From a checkpoint of a small encoder-decoder audio transcriber: decoder norm layernorm.
Rows from block 4 of the text decoder of a small encoder-decoder audio transcriber, named by matrix and row number. Rows with one number belong to one neuron. Each number is 128 + 24 x the weight over its row's rms, rounded and kept within 0 to 255. All counts start at 0. Numbers have three digits each.
After each neuron's rows are labels from the 100 texts, of 14976, where the neuron reaches its largest size: "tokens" is the input token at the peak. Only what is clearly more common there than usual is listed. The data: melodies that start on their tonic, played by one synthesised instrument.
# gate: MLP gate (decoder.blocks.4.mlp.gate.weight, 512x128), inputs 0-127
# fc1: MLP up (decoder.blocks.4.mlp.fc1.weight, 512x128), inputs 0-127
# fc2: MLP down (decoder.blocks.4.mlp.fc2.weight, 128x512, transposed), outputs 0-127

gate.453:127094149120117099128078103132134109117136124094141130097091124126140153125163110124151135147153160118174121132089157117117154138113181091133110091154100127130154132127137135149136119122082125139122094100136131140168129130113127109088080088130166105108106140105145166153119190140149113160145142131181120127144084147109103150143160120078104139099106127151143163080157133126139162106130
fc1.453:144089120117142118137096143081132086120176112113147163117085118133160153134117099110130149126145177135126152109105106133105124122126167118151147116152118133104144114146143145111128163159081118127133067098118112124132144151093163146140119104147174135098107138124111128123140150133161082157186129127177148178182108121092140135117129121085126139106137116143138157103145130156126169104095
fc2.453:152115127126163125098127190142092158136090131142113132115138122085156187120114148107129106155135176113097129156112187131121102177108135153126113149115098160128134130105149167167126096130116083103102130147142095153118120104118103143164106146130148141094135114126153106089155134132140108144148117109140111120130140108130141132135133104108186148152177134112143158097125137104168141183108
tokens: "c"; "2"

gate.189:181107136127157192104174130128143127119124113136127094132102147086058083117125163130103147096113072104167126150156110110113134143141108156132133068123113105158122148135122133136164133134110154111115138117099114127111129141121076133132128140159118178123119122140145157121155162111094102138152122161106180150138101123097140098103130169117115118151124126100119153089108108148113121121120
fc1.189:124118140139165124131168141095151131121080117094157116164158148162124121115108105143114111127143109113116115115121109063120169118099139126148074104144106123116098117118127132141180174084164164122090116089136134161146104115168107150140131102161107155120139133103131125141135130180143135199124122168139142129122096172174169133111103113152128124115153141129131165115109140140124143140137
fc2.189:141137138134104180131117067115128084126166102123111152116143128134157187149156160129139133133159140130099150150084126162102108110130156166119109152079134125140102103114116144127136120151125139127162147185137112119144046136140148129161095121166162103137142112124130101176141098139140099139156142171166142130134109123123151152117139130125166151153120117144101110116116101137079115115118
tokens: "f"; "c"

gate.162:138130076075107153063100131095127130126137113145147119156145110107148152109120130103173125097106097145114136118139100116109122119155117077163139161190155137146117138100142124141148093113149175129118135147115111090153103132152158121139148188148097167120113127130084117127143146127159134138083139152140094168136150114123166133150108130130133138114161139102168115143120119097129128170152
fc1.162:148116139188140144145150125127108083122148135153130146132100130085113162125116102161128175128149139113129131126130164161117133166128153136086133126132143136085125118188096112117142150122093115098127112156116110116102133097102086183107117105165151068175144125095123177143098108143143139104174111111100150123104159116082110144109123105114108113110116126100136114119094127105151145122109
fc2.162:104135169159097168134082153116127135121122163123100132130081146055132109105133121122172133114139140122139158099115126112116126138145147114128081081123107163148118135117112156157094131145155146155133123161116128131082119144141124112155145132077159152150159152126111140113077189143123206144146132134104130124089146152139160154107125118154137134138084147123136127138133097138138153132133
tokens: "3"; "5"; "c"; "2"

gate.82:120136123076138164129123126137131124152139126142124117134085096095135132141099112155135147118160158134149095144130137151162166142160104133142115172124091144126103147120114088114092146119137087157110140167155101170124124112127147147116152153120155129097100070117150102130121117163158161085166128123096083123096117114116102104112073153129151142112116181126097138152157168153090130127148
fc1.82:128110117109158151187122156151088094126178124147126112150125128113147172129158121155146142130137124175117075163147127173131153132171093150107144159133108086137133122140099107132108115123175130128120123157115094117112136163133167111086104117084129106116126115105142126177119103136108127130126096138148163144115107102128115125144070151103148101116125146159098145113197149145130125121142
fc2.82:093122119146192111138149120163088100152157124100138104155151135129126185141135125099105124138147133171136102147145106115127117071129118164150107115115153089105152159095136164164156142136134120138111138175118062133128154113114124104154116126138112130107124139088140138145109104127151098141145107138114110106084139168120110154153113131145147134122107150118112170145170128143120085082076
tokens: "b"

gate.138:120094131135118124166129157142171117142125102147135082127132174131148149124129129117167101104161135157123134107126113117120136122160122176127170135107137115102108153121101099114135144085109087170181152115092159160119155140124117160150147165109126138144120089111116111155176124134157141140146115171122147145144119130140095076084111125108159129143143171153132140127091092122129169094080
fc1.138:102126156111110124137125173155150112121141129152142115125178137140137120100082172168119088096157138145118128101107120118109142096164110134133183162130119104118110121108093102139144101117099091126123163133108127113154125109134087154142132145118087138127129148074095122183155142136140128143119100142110158113111090148133070097106112143133170084146108128168107127098123108088102146110105
fc2.138:137125158156115150135109072170102116128101150122119112081107135124119105107129120147158100158134145137069145134105135111091169203129106114129116135120109162133080140115141164148126129103078127138119161134150181136126115174136135142156121137174120118155115132125141089099153129111148150172137153117101107127133141093169135146092119144091160128107132124130145160116110115121176129107109
tokens: "<end>"; "4"

gate.63:137132136122169110125125135149128172112107097146132134104133125156109160108151153162152110147115140160135155164114096114085116113173148126173157105175151127149116183157121141125099131082134149132121112162154102106121136137148110179145147148155105128106109117127093121090150111110131082170133097108073124096103114119115137108133154096141133136152130123150123149138105124118093081144068
fc1.63:139158120123106153110110128094075170140076133178110150144132127132127152158096143131112074151121141154101138142117069125127146108136115114157134128170142123154099163131098119146114100114103111104128135167136095127121129151125128182161139157140114126061145132106126112101138125156134111126136090159089134116109150163104119118144170118070122113147132135119148137091144133170100101096128
fc2.63:122137111112184185127149146134149108120104149129149118153095126140140165113123087103138163157152078075147116148083138142113187111096116122136165138095148117114168111109104094126101083138111119175091122142158125117102177120102114116118114125134132143164147156167133117148116144117127148146137144099128156134151136136125151166148122159061123113123122150141140112120124138091105161119129
tokens: "#"; "f"

gate.11:154139098117151121132166138152133080169141102123113104135139114112104147122127155112171123126130146132147111132099092150113139138176089121162119152099154099168146157131103125147115117135132133152110107110089126108118092134101111129117108114142089185134149110138136124124124139121151105083124085163141120143147157051141111112090159161180159144089131159169081127109157140133132113116126
fc1.11:175158087110120163106121181122136127087112135157133174151120132148158117162158125087128116120065103119164140126104125152099138133150113118127153098088088131122121134140095171145112120173121145150111110108107132091166123166123113132099103140100114169152114137089156130149116130108170152134129127155131096139151138111065120155128104164114153134112140142107142109091153128118145106153109
fc2.11:093127074103128119141129096135167099125095101146146110178187073154134144118099114158134130124107162158153130120127113153119159129130135061145149137149127151144127137115137137156139147128112139118122126078136160146140104132149160095138086106157088146119095166138092148138132106132162147128101117123130147130111161134129091127132118164153083151161129094128127123114146142194135125141090
tokens: "b"; "g"; "d"

gate.308:094122095129140107128123110109152141171142085148149147126126120094149128102137097107120173108126115129112102060142089114100132133139142130159132122115131155122136113105136161135134138118179132117107068126126145142103127153128083096188109170135112135133114167115154142193150102186104120126130119150098097128114119141129136146126144075071138157130115167155141137121147150151124144141121
fc1.308:140156136130138161133130175135143100104089149078121132131137142147107089161158143115124107156145143126177147179128153138127149091106130158134118107115152109144116141099118107110167150127123185120122175122124133118137135106149185140119143133113116093130107087104154101073127151066159138126133142108145146110106127107126150125103131139156122061144139124161133116141091120114150116070123
fc2.308:169165126114137123132134144104111094142137119112137155179160145137113143108119123168124137135119115100133129095130092147156132100159135152198154134150139092134133140179143187095135089149131086110138156136125107127128148129122117148117153136128129173130132151110069127117154121122094131126105110118074132138135115093122120147159131110080146084106102103168167148095148139133127120094085
tokens: " "

gate.108:120153140106162118151146089125100130131105121090108135143101161176162107162155160122139177146131137168141122135123103081125106096111109145146097126169150121133140121176160110132115139142160105115106138128172089150163118137122123168162138123134134103129127124147093080128145126122111118146111129093095127103088178114124136129112189113170147158135143075098099143137112118093109146129129
fc1.108:119106131177116145135152139112125112122141069118096128072146102130136135124094129146124114067092128129124118128136155123093099187101120092125127151140115121134135114121113109113153169116142154169168107110116153143073163140169093166121150138137135114095130127130115114137147087169096133133114121179155139157162101085141145117154086095129114127141131130113140079158139132151142126147153
fc2.108:143116114146124104109105089118105117122095170127132105113146111124156073101096142151129122107126146106125142166137101140173119128136159141151142131134124098108086147126109118134124157111103181093096122079142184092106147184089125185133110130121122133118160118125143152125136142134185123094137110145116102128143135125168111158139173135136089112159110144121124152179155095121129105139103
tokens: "b"

gate.32:126117152120122112155161129136136102161142091112156144140116088134123129138174092095131113157126126086162138143136104177143183113118164157139156150134153082098168121135079105110091111125113117117085140103116177137089168126119149126089139072153100132120102160141136134124135120094120138120156148096115124130112124169114114104099123135098142121123086142151112128163123081102112129126160
fc1.32:151143096089097139139164103098132125143125101090154086155145127098147110104100106097107105145128129120138135190087140104159128143121136139130134164106121096080168129110114120111130136131140100130107136148083123129168116137148131133122140057094137119092134156139134140159139153169108133153151165141140124128155107167087154146175136113179163111131105103109129117100101157146110137102133
fc2.32:146167134101116133128111133162181088129120114078108114145145116129139112143106091096139101077118130134104167116140163146161113158117167110115115161125126163059116148128116128149098151168125127132125127142153100109137126159100074095123108134120120158129111111157095144124112119128176165115106155142172129121117131161128173112117112120132093146095158099117132149145161106102154099124085
tokens: "5"; "#"; "2"

gate.158:129114135111086121167136168167116135161115133124190152105136104151129171142108144130158127130132149144084152142126191120147143135109134125158127171140131120123114134073135113123132120132063129148146090103115117123157118159149134119158157095107131095118120129110140135097099174101086130090120135111141135132125168127150133148068106147107120159110121163152095118160126160106120155167146
fc1.158:114098110101118142144091129156070094172149155095153130098092102141134136128141137132160166128133163096087138136102180151096123104134106121169112157158149110152133132106148141135120131163065147151110153150096119127152129149136169120147146130087135138126095119141126132133136163138127121113150125099110118122148150151138103122119126102079086138140105185127157097116150171080140131148138
fc2.158:167132113155143139107137116121142130139124161068099122119158125144106101098143129086135136142153111121135154128134096145109108120176127177099147090079108086100201119155135091128101130128173119130166141146131097142129104157129135160161107136144171120135097104127110080130140084161092125146163115150126147111095132120138124135124158139125151139156147084127107108112112095116092155129128
tokens: "b"; "#"

gate.143:126146099093167120120143125099126120112127143159098120166102116135160160127134091132169122124103154135133153130105137084119116146157135169149113155118107112123131086117102102112158148162151175098131138121137164116131159135077129114158136103102124132128120124101132113124130130117137132089128076108210119157092102083148178151140129148120152156108140137098148175157148137129142081140109
fc1.143:140121155157146117099111139120098138073116150124141147142127124143118097138095131095126133178147141138117130135137096139097128124144107131127124129119145093171132111151137142151150089111115157156130083098107113101070133130132137170090144120110105093108134097178177140098109127169142088180164141161107120129137132127107106060121146092139158133119118126171118087126123152143124144170147
fc2.143:108110088148130123168152157123116150130152148147089137131100100145165178130153056157115130152087105094156095140097135118141127124144095109104169147115145078120159138132142152110157105112123159131157132072147183142079152123122106159110112112125116109108124119173127153127171155140149110125140113140136115126085156125163121100177129107114133098124151102124108127137129120162139133133147
tokens: "3"; "a"

gate.19:113159157159145168142086119137107139145082181120087113144132139100087119126176145086100112091151126102097112150084133147101107129102114131124133126111105137119168138144126106106110136146135182102129153084125097144107134124067126135160162103158113134087161153147110120147158122135145112091110112138108087116128148131139138140129194130102141128137159137125159109139152133155137108142101
fc1.19:109146137123127121090120135166090135157109154108077102145138143141098123094132095105129129133122109121123134158082121112089106137132139132114113104148124130143149108169124097114140089125145143107161133097132130144164123109113158141132171159147123139148121102121122101121163164124140147229135118114158109119121161181119092103140142118095114093057142114105143157123141103116166124106139
fc2.19:130107100100170087096166146116108131115133136142129124129139105138181116147155154169098143172143136092147130143142135128067128165140133144145148134137149095140075109080114150105119117139102135105151126082132136120115125129149157126095097130144095126136147118097099152126174103087136144131098159098137159117144118146142142127098104137180125100150115158129118168137146145122132180069129
tokens: "<end>"; "a"

gate.313:125155148140133159119119143101106173150146160095105112172123161099141139154153125135087121140160114139128080121107116134119141158112090105161123144115142181128117151154103126136154124134128145129086150151133173127147120169127103167140088217158108091140139095079141100113134122132127089129113118143146132115112132104081123144117139142143100119102145110145125107117164133117108111159081
fc1.313:143152136113164177122153121084124092139132169152140173112111109139096105136134085151124124155125126124141114113158152095116095125127119103073136146138114114123132094083194127152104141132117128110128176122128123111138109090135144160078092105169141146164188104092124109159123126154149138113117143121126168119177114143155123131122137136094123102107106093138158164126107142102133108104123
fc2.313:104122108117129107109050132154133122120119156116137144101079148115086143147134142066136145145110134110097164138147149129137118127157092108146161155141164127149149130105117177099131133126160099149140160151126097131133106137114120131162173136166149138107163093150111119084127115148135131113131118133154136123128132126087145102172110087140150135155131046129104133131111099094111117102102
tokens: "f"

gate.441:129131160133114134164135081170165154165122133167122138134131175120115136149090149096084098121130111131161092092121146176159094136148138155096127188138128129106082122094137098087126146121145097133139087116151113101116107129119095159114137103128099105075119110083165138132127137166133178139111162115123104108151116146135113120090180129148114128129118136111119158133113126138129111139139
fc1.441:113140113093143116161127112122141139134092120135084100108118185111124136142119123096085103159158151111160118094136137129113119108160126169114160228154130132128078110115108092115103121140077149159128135119180124126122105118114120137110123118089144147078125132104157135122115171135140170133102176143127109122164147141129129151132164161107127110129123151163111113127148105110121116114142
fc2.441:168110162141122094099147153148103123112093152087123142129108114083129120141115095207151120115149106107145158099104124120137153116107142137110087124134118133111119152105133147088102146130133121119127138121121144145098117165152165122173143059134128125164109148185139117123087111138157115123142118140112160130105138104138103114091097151130135127112119088161185114131125136133168097172148
tokens: "<end>"

gate.483:109141148143132113142144139149129120115073160135158116158169134089127112129107132152113115132136117134141132118126089142126134088130124152158154112132113129146156105152156145162086129111149158162163104154126142122086142132114092116186115126143122153096155129123096119133105079154129108085134137145116116128112088115113121195161117112116113089105150126132109097153140181197096120109084
fc1.483:084119136094132147124119101129124140137130092133123120110130144161094111149140144126128169127141121124105139143134186170139144160116101142107115104120165094138125147121085104128179140129114122122070119086133134096151111135159128159119150119117133108134082127125154155099149171170144157129127145082188164103159153120130114088102155138170104109120165140094095160094134091124131115147140
fc2.483:118163123107137138150149147144123092140187102123132120133125096123143123133158139184146159092134125114158095136125132128168114155149150106214115129134130133135094152142131132113179159104086141083082125161131166127090136185152119142146089104110105180173147122105124146132107119120126150115108104128119136116098127128137129131168137126132124093127116091144148128091131106138135147109161
tokens: "c"; "f"; "d"

gate.510:089149140078125090120167126088158127150152136154125104094143158126136147128130189121127098148163136156149174116142129109128127156119101107122137150111101117156131199105104078118112101122097157116107118111135114114070104131133107147110144123152186103155132176108136142126181131147139127172131129118146118137086134131140106112148081157146130115134132118137133141140148113099114150093154
fc1.510:128109106147162155114149177145121125097155152144109157123151107183159116137110091157153158193145134121082113154105122129143142154141122123103127135113143138122122094132146170112121102130086123150136147112106107111136149161149152109097129118137141114116087111098142141142103104160125134132115094075148092089160114129156101123133108153143139178132124094080111127128123083128166122149075
fc2.510:143125113097154147106121128079119111106149141144121116132167150116146148142122117150150092123115169096116118154136153178121123142104088093119112100124114106158065124099125168114072151109130124092115131056111107123135111135147114115155155110111119150102124129135116155134160120100145132164074126181123101158142084124137125172122113113117152144118162157159094145140134122169144142150131
tokens: "5"; "c"; "<end>"

gate.227:131116121134148160148120118102133142098159129140138140134111101111125121119131112122117178099135120167110153137137095079160106095119113106132090147130077097154176121140152142107168075095103131163150109171119172119159123097122127158145167116117126088118103106143123166133129095140138150149111175120133108090118096151160140147175156129136175106136131132118096087093128084143126141128109
fc1.227:167091105057100154128132103111086140089150140147147107148114133125144116084117107126101138136116122072126146150141079105148128132137098122135113128120123147144159126149119152111177105107121148109129142119086135149105116135133102134114142124161109133162158094154122126138122169097145101141160162100165151087169086170158118110146130156161131073106123114152107156143146127121164122147112
fc2.227:142141159131098098148156156179119117171133144082123118107107104124136128095108132174138122128152144138123142137125130121126126115108174136155129113135157108127107130136132172091123135123179114110160134171132134122151168133107139061149087132101185144164154117090136141161110079144140123131168095131093185141131150134120132127143182155137094135107113091131122098117121127122167115117114
tokens: "#"; "c"

gate.279:144171128185135139154138109138153182123131128113158140135083140102152104090134110130095107159148123109141149133102107145149165112144118154168106142134129154115122154147115154126141159112118128112129118132153160082133105142107126126161123155081094142151063146155180115104171105115134098116127072107115149120105114090119118115137078136092143154161144097115100128112131160144100131108114
fc1.279:144151110126106126125170111161110130127125124153146133125146126116135139117146093126177158116100145133173124103184122110118097135101144135128138138111117094089163070114155136183130128102103143168148148127152153126143164153128166107148148106120129119070127104139123119125152101073159120119123088103130142113075141166143100093154144109112122113159138098116123171143084122115126174155126
fc2.279:136128156137154132126049114198123113102118148168126066161134102129130113103131132119146129140168126096155102127134124121108101113153127168085113137120114121124108115136153147156152103131154123153092143193113112132165100148148138140137157134128113106075132139152137125115103136132136110117132139102098132121143097138128138115112141145167108152158121076130086118162138078156150102151094
tokens: "f"

gate.222:112155140117142105132146093094134133083126133121136146128132143087146169145149120153104134137139120116140161128126132089089105078158163136135146079124121174102145068153149111127145152120111139162158117081110192096160129149116125131127129138087093097153045118146111157101130134108103094134138128135084105112130153133143114160118147151101149120139115109145113143121134097098130121145129
fc1.222:152097145126102150134128137128114100076161128149129141139084130127109139134110095127136111141106100073107138130149127136127101141122139157143109135118097148141143092121153118099105111123125137127117117107127137085154122136129149184166145112086131200123099096140130142115105104147105129130134133124066138127162133148141040113155140158141123111145185170092143115138151112141170157133116
fc2.222:126151180144090130119102136158197131113156172122129149117109151152093149113111128105154124164163071153104094106137097149124159139155137134098123138115141134077145126137122112100156134124158127099143139136138117108085125147108138118127068142150131118102131159141143138082114130090177155153121107134125138134106143118177134160151129129103108176116069129131129142144132108129125090151099
tokens: "<end>"; "g"

gate.173:145132151121149105126108125113150129142162132138145123122130130116118116117149108103095140075092114142164141147141144098154120143136185100171171132171118165093104106097091111183153164135156107135114132154084073095126132143109138127122109163117117130121080154139107081121111106111129165115124130145122110134132136121136092137129139131106205091127133171140140145151098140150085138137124
fc1.173:140126142152132147121119151151121114122149092128142146116126130100110139125131110082158124114125108111130141098110140127164148138104096142120099079102086135085136139167145152107161128156131124135126085160107152076131142126122107167174152142143134137153124148152130127136098091076108123161130124134163149149125114131105142132190151167176093143081163107121146153154144087071118151108106
fc2.173:092137121132107172163073150107157151110158161168126084185128146113141143165135123110066144115123118094128131107103109143151145174104148138081139123125129135106121095151134130090125136093101134157117130103126086149172154112147146129117125147134113162148140141104136134120150137141163112126148158120131109134159171091092130114158121142175114109170140146129145150151108145097120158142167
tokens: "5"; "g"; "<end>"

gate.427:120165107082103146156122114063153078120114140141122138139110120063124109081133136158210131143118143129139184162153143114140114153109112136133171112126155126106141103112112145150134129155110159101118140110146099156135092102127126101141111113146119119182118154106118144162151130107124120158128120142074140129095110116138117130136161105151087143153100114146081135150140135121140144116131
fc1.427:082135132094119159116122172089135092102126146142162147127106109090145129100146135126150124103082157117156138113124149125136096152098120131162146144118118153082154135104120173096102138147170134160134165084123091131117106140114085141142157097127128163132129137092178147160125112149126133131111090140101133129146135124156178111134120117155148167103081095123168102115149082108118117105130
fc2.427:126141127129163156071194158100094123123115102122122106115101105143112133082145128126151134133108162162096122120123145094127105119125157136099134127122127099095114107153135089133137166147113152138150139132088143134118130123120117138101142183136179148147127126091123143105140150132175078134134109171140128137125105136137160149122094107100152091195138163152126131078090143101153112124105
tokens: "c"; "2"

gate.360:110135125146136101161108139106149115147141110112135167128113144150169153124139081175118098123142106070124089143128150101142160124092173135123149133134136149147092097137119123076095120115112177165145134140097149128140071160088129127157126105136136097107149113123128095104115146118168152153090126139106153139124121142162096166123145092124126154114130170153096102114114122143096167110097
fc1.360:125081129148143103140098136126143124089139119110099124121080183116152139119131101154148138126161201094124132139105133161135154092153177141134164097114123138134170116095149132086118143125156155123152100106120112158105141161156140092143100159129141126147110140161113124106144105116146137162124137134126110149077140140134071099125116126170130143134149114175118122161134152108138171130082
fc2.360:114119163125125158183133116135140112142145151109137109128103112137098130150122156123167137140100160142106123097101158162150109159113118126121187099140134134145126147137146123142110151096116115115134128167150066124149127154130083103159120115126139086120152121154122103108120131162159130144167108136118104112169114197136115164137133098097150114118183104112081084130135157131112102151177
tokens: " "; "g"; "b"

gate.443:100081151116145109086133085101121103153102125112112092136175130154105179104123098108131145147092147121146134109164128129128098131146150153138088124169107113062124145112140144150095160117103138164114114169118116096120136157156134125135122087108170163143120132117116161163100138154159138106127123119103158093140132183106156124128113156140105129107103137154096160148105112154146150147138
fc1.443:114115123155146143134144104120117085151143113123094108139155127140098132150122097138162154122120152173155153143173113117133195131140166107122137100107117162120122147125139145120122121132133174139120101135102097151124079141122118150178146155178149132143163085117145153096132113127138101131190144097121102117119150106107079096133116129099109142146110091092116108127084117076161101139128
fc2.443:124142115165105144144160094138114170137100140108121127131116109115163151131145068121171127153092084132137151114117123149092152114116153103146091133121124176127093106124148125159131114139094121124090124174126069118112108138121131128111129164096136168127112110101127128111100077154108130138124144146133158112142121165118099104153089129105096140154107191101118157160130161136128181128154
tokens: "5"

gate.309:116125099106093121143136140080081151116133114141175144095155134099128083145128131195102104149126128150129158118120117127151104124137090145141139137114111088124125098110108111114106157101112149068143143148111113160171142109188128180077117149151135093167135154117130121165146167160109108111124114125127145132117090149103120139113128108110161118139106159084106099142126145142146132154135
fc1.309:128125156099168084131123109120146094090141137102090109144114143119170141074127120087134173092122151092151101117154127134126109118105127122090123207146139141091119155110103107141150125090132184138105122154123105071114160111113088143124102121140150164102143118142102117132118135109155137107141133114157132125153185144133165137117095141150111127127149103142135152136081134122125098144124
fc2.309:093118118123145092118131079112126153119132158133099105129170184125098143118140109156146144149123165154107075133168105115115124125127148169161149120094100141134133096151117163169135116146161132106115128121093150140103140174133130173147142134087153114106106149101139112110116114135140124117088145120196167109122110100117130124108159127139099150166143110120113161123121076094107129086109
tokens: "f"

gate.498:149104114154095117159147128082084156100099123154163112124139131145098138101121145151167116139132140112139181134139106110117149082142101155139142125108162147113152132128096117124116117143109098137128105147181098138137157081105141114129145136130122111122164129151090084110145125116103114149134168107095151115179132138139143159192093139153165145122131101117092109110093165163097154118106
fc1.498:106140130128125138136114116165114085131098122130154120097173126119126131093171179074108088159113114128119143157127128124107153108099126147098107091101125150169125115139093105116132136113129110127131149108136162164138130135132109140079135156123150171101130106140153177127138147120136151084132141136176123082113141160132085152108149115118137070080107142136168085150129155144145101150147
fc2.498:131087120141129116112131121121143126158139139113125149122104125158160137118096141118145137106098153136139132138165153108143142121122138146136113138137157138124133139121135153185133128074140127123094124125122113137150117161131129156059093122111163082115130138103140134102163198131123116141117086109150035127096107117135082101140139109118158074128154144120119077107161107138112150149162
tokens: "c"

gate.410:176092128138130092149082137138141144142139161146117180110102091101148095124142144085145096161112150120107103107164147138124126151147149136130147144124154133120145131135118129122124136099151187098106132112125116082149147137094099178120156188153118088121142102123143129158129127138125130163143117136105136131091103135130120126130110138154101113086128170156132208128116089105153098127146
fc1.410:131100153152134102140106179160166099113147145111083144127105136107079097107151150108145106163116137162149134145139142138091144141125163152125139148136142114117101106132113100122151144137125144125162130120156122094160130126084158166119175176148141091136108140146140091087100119124129086173112125119121138133094129129094099094082138152180117131114117138183107160105098123123160140121140
fc2.410:156111113162123161148153100145150083127144125083125161116151137144121123125085138142155101099156094159118164160111110093088129117175109135119102115082159140124149108143135112148107122141160122136164132085119124116172124111136103161107096112116121129073103166135098151123112110156171114131095167142152161100131166124152114147145090129132133127146135144122164100147143085138084164138127
tokens: "<end>"; "f"

gate.399:118133117172111082155115166117144150133119099164146131092139128095137145141137143138125136128141134131121074142110145106179133185127142172131120131107109141106108136133093125132131138107140112116092126121096139131115127108177133118119114125126151179108114163129166145188156115108108111096146069178104138124145122085116120140127112131167156152115169106105146103105167062111136128156116
fc1.399:128110127147092142163144067130085122130113154098131089157101115164117152118099121123163126149138160104150138111136153113091125112155128091130137155094164108109159113127118176127122110129151170132163121135146131168136126083123127136177170093119160076177139109139112118095131112134120173106083151108131113125116063159138135146165133124141137123146127139116140111144130148122116136077128
fc2.399:129086139125138130142124111099082147135160114143149137098088163174144119163113132096164141125127100195123100135138115097120133117143105131158145125126159125099122100106168148126130143144138119157138116118129146123146121058154095074129177141112082109169145166106158140156157142081168155115137134186119132124117159119128128127128144142141152171146103088118117112142144138115132108148129
tokens: "<end>"; "e"

gate.161:132121141105168115117093161096128136096124124138132142123108097160118131156152045131166145116095118144123126122163098103172078129132127114132149124130122177068146132135138141096155161116136129137101149139113124145144129123156133143131139161178111164157118155148111099098131123137124155122133114175102088082152135078128129101145152154151131117140109145088105163104104120085106114119147
fc1.161:124107091105072138109149082163135125168138155151093126149168152112158133118119155114086134153140129125128143121092125160120161121144092129137082151136118083143114114132112098133072116130094125120123138163120109135119134111136159125116116095136121088090134114179126199141127137130098093150149142125155174117115134175128108125136123114118132154095132128140119106109136111170148192151119
fc2.161:118157145123125106190160119115166164143092154134155174104118154149136135107130157162150123140127132128188108138092112136147121165159110130120137136109154112161193110130117138139157136168140105149151093148128136134152144139179128115110168097134122139149118103097118072143123145148135122141131132079141149136121115137159151118114110139090068105123144127159094119137141117159098081147117
tokens: "3"

gate.310:117157130129153157139128107126138126139149113154154136129124122135181120104141109139149096139085144140151152139177122091110162163144144131122118119080106151156120107173120152142118086093100145108139126157119176142095154184105125096077150146122141066154140120140163122149148127109101098118102107103138112120068161146145106132106095117124119110124143111124115142094167120137156114176130
fc1.310:109113113127134147183135092061106131114140144147110098172112135152085145126143098133131148132166145126148121100109113153146134135110095118137110140119134130115095119105118145105128156098114134107107129169160094159138131143105125106133117098084139138101119121173164162122121137159122115143069162139105166121140110102145111129174155129160156117050113168156165140101146136142150130143123
fc2.310:154120120125098112177125127195144114132140108111117163132152127120140110146126066117132144086114155118107140137168104154092116122137123148139057111144104108123098106087147155105159130139104169134130147102162137157092148139083125113080108121153148130125149152139143116160162149146109105093122129172077097089133107138116106154112158127106116140126138147116153135123095154143150143101145
tokens: "f"; "#"

gate.210:161132140171116100153121164124121129132118120132176109137140174102141087091150106104173143150131059109159149134113117108089120108133137129147126165103173097108119127086158157141124138172098115133134107093115130135086138130118118129124132202136120109124106163141131158083160102127122130112131104091142118112130170129098155154118109099161152087115151136108133153142132118160135149127105
fc1.210:109128131081107147086136106166133132137138144119121156133086080111107148143120166161076123135139185155134092104153114146162123136128142133131134082170096124150126166146101071101115097096157121117145147154134119079151129156127166158153129074099129142133143085121135141162098160145150112137123127133108155147123131118148102146148152161104114165160098129141146121108111130094127119116146
fc2.210:136157124118124104126094116124057120087162165128154145116109117154118118129082116087149152174073158112173171147132131138133111093148151117199129101099142130141108114151126119138130115134139119150122116130158172114136134104125097100142177166100066152124116119141124144117113119111175139136135139138156143129132140145137149169134108148165123116143129128128144109155092088167130125148115
tokens: "#"; "f"; "e"

gate.321:094120118140134108137136183101135162125167123133130090132110122143134168133104090143158143150137134153102108105137122063078169126124157140120104120144127146087151182104104147109106152131114136141131117116115138108107130105126082096122119164178118124168121136171136132125152131113143149159141146105109163119104104132065125105129106134097129117131143171123112113158183152141151138091086
fc1.321:085133124126108115142112141081144142118148129117150118159121106136153149103121122120121160152144137152158113128150137149135161106128163123126094151133137132115147190127112143116151118109117123164139099147096132082131147103104152076104121153148140135173108119164145120158146101149127071134105111153121156139122092109064143093136122148108147178140111176118101116166166129131134128100061
fc2.321:150174140160091128139179138154099099131112147111128142123138119137135150142134161133145113181144081132099135134124115130126126127106147156180114104114143078126123102159131079146133131170108110117166120118184085141153156172159091097115131129131131083129065134146126121087108113155117156127072140122115170121104104140123145113136133166112112102146119147155134104130127119166133107137144
tokens: "3"; "f"; "#"